A small multi-label image tagger, trained from scratch: 32-pixel images.
Rows from block 3 of a small multi-label image tagger, named by matrix and row number. Rows with one number belong to one channel. Each number is 500 + 50 x the weight over its row's rms, rounded and kept within 0 to 999. All counts start at 0. Numbers have three digits each.
After each channel's rows are labels from the 100 images, of 14976, where the channel reaches its highest value: "top examples" is what is common among them. Only what is clearly more common there than usual is listed. The data: pixel-art sprites of 400 made-up characters on tiled backdrops. In brackets: how many of the 100.
# convs0: first 3x3 conv (model.blocks.3.convs.0.weight, 96x96x3x3, standardized in use, each kernel summed), inputs 0-31
# convs1: second 3x3 conv (model.blocks.3.convs.1.weight, 96x96x3x3, standardized in use, transposed, each kernel summed), outputs 0-31

convs0.68:498447449582532533527545527559597535508434460479461554559527499501544473554535514531464507511546
convs1.68:500587551388465564481431530506442474525455551457491468441535457478510499469472555459478526552459
top examples: large (77); white (63); black (25)

convs0.17:462522551532538508486577534467572570457509536482488600523494602519538542524521493503435569553563
convs1.17:487534481498582469517590467523495401495518505468562496494573452453506543508427526437558514486464
top examples: green (99)

convs0.69:463490502582520580499526536511398593527493457480499558558515542476580537434527451568480420483548
convs1.69:547493485562517570451472450541547485512503509509456517452411524559561461455419512541462501464504
top examples: white (96)

convs0.20:501519467586545507522565580535536568518423508459487585552556530559528543540548497532493526472583
convs1.20:481536459469429480476469478488462558469482495544522504554432379447488503440455528465449510550437
top examples: orange (46)

convs0.92:536523549521546507575524535473543590505461572447518594559500509561580552483570447592482505466538
convs1.92:460480482440463497417435483501489485493516503540539478537444465435499505447433555403538484558466
top examples: orange (90)

convs0.19:483509544563508536550561568497521607501469484479485588539541501528516539469581498560527504485563
convs1.19:520486493406499505400478490511448471527506487478470558528586533535473511480403493415476531612449
top examples: orange (88)

convs0.21:494510581534467512583544576501522578506518551497465583552506523509550543510667465556562492477561
convs1.21:484475546437527448446410487540550513376523499541499522476476524491543538457406481424551457539488
top examples: orange (96)

convs0.43:454499469563568541487525577526519576479483488494446590492503545543400552568529494525517534542576
convs1.43:427513525433493490495548555571467445591464483508539504506542510592470609503440537468446517587512
top examples: green (86)

convs0.84:525522594569581512570539534526538569500442540433500570554526528555501545544587456544478515468572
convs1.84:480510467436528496408485498480529477502489500533456528527591482542497480444384554396477578573458
top examples: green (65)

convs0.62:536438600558533521607429515532495533503494599465493549564520533524541561477554486542488529467540
convs1.62:460502522475487513407542487514472516540519527487502413480438465455473532450415488460475431557462
top examples: teal (79)

convs0.38:472502589599556514556545488506517521462494501401517547548531514537567533585550509538465539486561
convs1.38:468536525490518540444442558521484469504467498492563517476462491524545528449404576431518488573486
top examples: green (65); red (29)

convs0.39:451554534566567550441511539544521579553436535492482568562518524515544509454550482508470447511511
convs1.39:548544531517475464458448476557508507612492515466552372399576371456489498473439495523470460481522
top examples: large (96); white (42); pink (42)

convs0.12:504497548579591542568566505492600529461485538391461572520527541543601550511538452539521524519517
convs1.12:425615487516481446500448534524505484513508497518487556503455505524527479478403531413567471542463
top examples: green (77)

convs0.18:492502476511487488460582497485522535485366446476495583518495567556543496541514508527512572555535
convs1.18:553468521541496486629532474521479426509552627432519480508490495527512563499604475616504485368459
top examples: large (95); white (56); black (41)

convs0.2:493514617574562502564597521440532553490443563447484563525527528577567548533535497540536471475526
convs1.2:508507443480523463457431481548495381548478494536470429529471450450507462462415553429568427514475
top examples: green (98)

convs0.26:462447520486483513467530526515517517560432422420577532493527496535472556551501558576513555539533
convs1.26:500554537594509480586491500523469517467468588427494522526538520489538499479619483576507511397484
top examples: large (93); white (69)

convs0.59:458467512549497564577513576548429570562469519465467577537580545544482551557585484556514503487564
convs1.59:510493528510412541407475514604438447499431471455535464577588463484520456490412528464465376529536
top examples: white (85); large (64)

convs0.48:518524508490510496476516607566476474583432526405423521483627474496485514450495479523505433549478
convs1.48:497514510473496482465476559544461439531411571370374481441521492509465480586556445519532477528508
top examples: large (70); white (61); pink (25)

convs0.30:424463560488549534646599505534572531526491588421423561490549508597586446558496579560440559505541
convs1.30:586524504593526472579497446461505553536475491518464515448603547503561508383432429487512500434485
top examples: large (72); teal (57); green (41)

convs0.79:487541523536518535549552562534536581488479554497510610538522541554563573506598486594502537501561
convs1.79:468490512413493490388477469509486529482487498516557530403425520460462505461408510408477514586470
top examples: orange (100)

convs0.24:505465522531546587501536596531480556591506532452457517521594550516453539470556510540568488453562
convs1.24:432590499546487466502510491461549493523418478573462466489556505519447485543502586551512474456593
top examples: white (75)

convs0.11:508521461537487507521574538461472544469453464468516588561533536553513524453572461526506528467569
convs1.11:471445536431489541410496503493485475420500487501509561480512531492499516481409581420570538604442
top examples: large (73); purple (69)

convs0.83:497499487553535515534516550535529567557408485445453579478553489542496501501555408537509479515579
convs1.83:563477468496483537439496467585482500461481502460540532419543543555516488468406539411466519593459
top examples: white (66)

convs0.22:468556533562529543492561508559520560509486527442424610480538595517550497490523481507502639577556
convs1.22:468526517566546476540448486535444479513525498479507474486481511462473600588441457524578431478510
top examples: red (74); large (67); teal (26)

convs0.36:458455557527493564572494492572540556555511551450466563512608553570538444545467542542532614402559
convs1.36:577566505581533519561520497490513541527507545510527471444526551532533533378426369537531449448452
top examples: white (82)

convs0.87:564522536500466545556529587534471556511467440456431582531571591521544508477553467544482504546529
convs1.87:471509516436464528504489484540502501469505525480479438403510522571462519506460611482517545524491
top examples: red (75)

convs0.28:476513504533510519547553575494524586481426490493494612546522531580545545523592468532486522500589
convs1.28:500459479525543538468519467536555538494494506478560549525510513487554553459384561436466515552474
top examples: orange (91)

convs0.46:494557551573507540576551551486450559495484464428466573515575523556513479481523546497496479426563
convs1.46:587480536550490499483467439510402490480569476525453591394559442504536565493418516483396483509463
top examples: red (100)

convs0.32:492505570582557508548590536498554547467504541496472597545514550568576516549561479541543531567555
convs1.32:514527590480544570482471485537514430485519502507550429398596487412441531544412531463462472531402
top examples: green (73); teal (27)

convs0.29:485538554523515493564552563516531553503510568466459594556491536579564567514595461561475529474594
convs1.29:551474510487491540428441459513502516452515495489510522433569502470463521450403559458527467562476
top examples: orange (55); teal (40)

convs0.85:483533434555515514493546566502507577501514405489516603538559555532558533563514438536470563513556
convs1.85:486527541477498513493528504491456413564532517495582574514523493499452479465407569440483511532420
top examples: red (74)

convs0.4:455456503584529553480524544537464502572380458417410541510541463552503530472515436523530444496513
convs1.4:560557551563553493406450509524487527529456569374380495490483509456477420484503442532405484453478
top examples: white (71)

convs0.63:436527485553493579468563571513470604490492457495479609568513546557490541525611400572447529509573
convs1.63:468467451480559393425377483463531468438486514488527455472553441466471464506431575496548509513461
top examples: white (38)

convs0.50:474541522539525525575535575506511566543462511446501595529531524591546554555601457546521545479575
convs1.50:508471554504556506455574432430497488498508492490551544484610526463516518491405560423590465524467
top examples: orange (72); yellow (27)

convs0.37:507488514545529535520506554537501539487444518418426564562529456532571537435557469550429465523494
convs1.37:536468490458517541423441508489492485468477520463520549435478482456515561497395549421473481550459
top examples: white (49); pink (25)

convs0.56:548541538584557562539483497484427552518490512499511553549553588479614532450535495560529458469550
convs1.56:581494546547494491525480441404490492424585466521565446475464524460568541439432519545498477443475
top examples: red (100)

convs0.73:479554395493505531562598505487516579543565409464527543500597480575494543556514444525498509525505
convs1.73:524521520566595476432462493400523462494528483472495464438515501481489544426410529478490436503475
top examples: large (88); purple (50); blue (46)

convs0.67:507520559516559517599509546506584538495471560461494576557498536565589556519597503558522515445535
convs1.67:547487502443527498414429466511459492531487501492466520482586515468490439452414516378484490567488
top examples: orange (85)

convs0.49:531460505591537549474531561564486527573429470447437560488595455510495534470519455525531436513523
convs1.49:536476509541479454455485531520457433480409483354432575500510482462547411468486446529415508483445
top examples: white (80)

convs0.14:507378489510494536534540504501502548532460416511546545521534567464470569450555495525459427484500
convs1.14:520422487598504505497523490513404501488586515490508512457562512516480535517425467553494454463603
top examples: large (100); white (67); yellow (28)

convs0.91:513546558527512518562586591502522554508464501475495575557508515572547542540612460576535521514582
convs1.91:525458534465505498418500475536475511475534478496479533411448503535484546465410598385451567612448
top examples: orange (96)

convs0.44:460518524530516513558566570513532573489467553528515613529516548555556550516568491579502517534570
convs1.44:464460550459479478424487490487445510433499504512482577546489573571502543460393485472455491604460
top examples: orange (100)

convs0.58:522514479499466577576456514524500524502499478369542532541528554497533609483521458617440559521562
convs1.58:508469486481476546477472566553426486475493433464558514481582538520461567427482474534431508563587
top examples: yellow (87)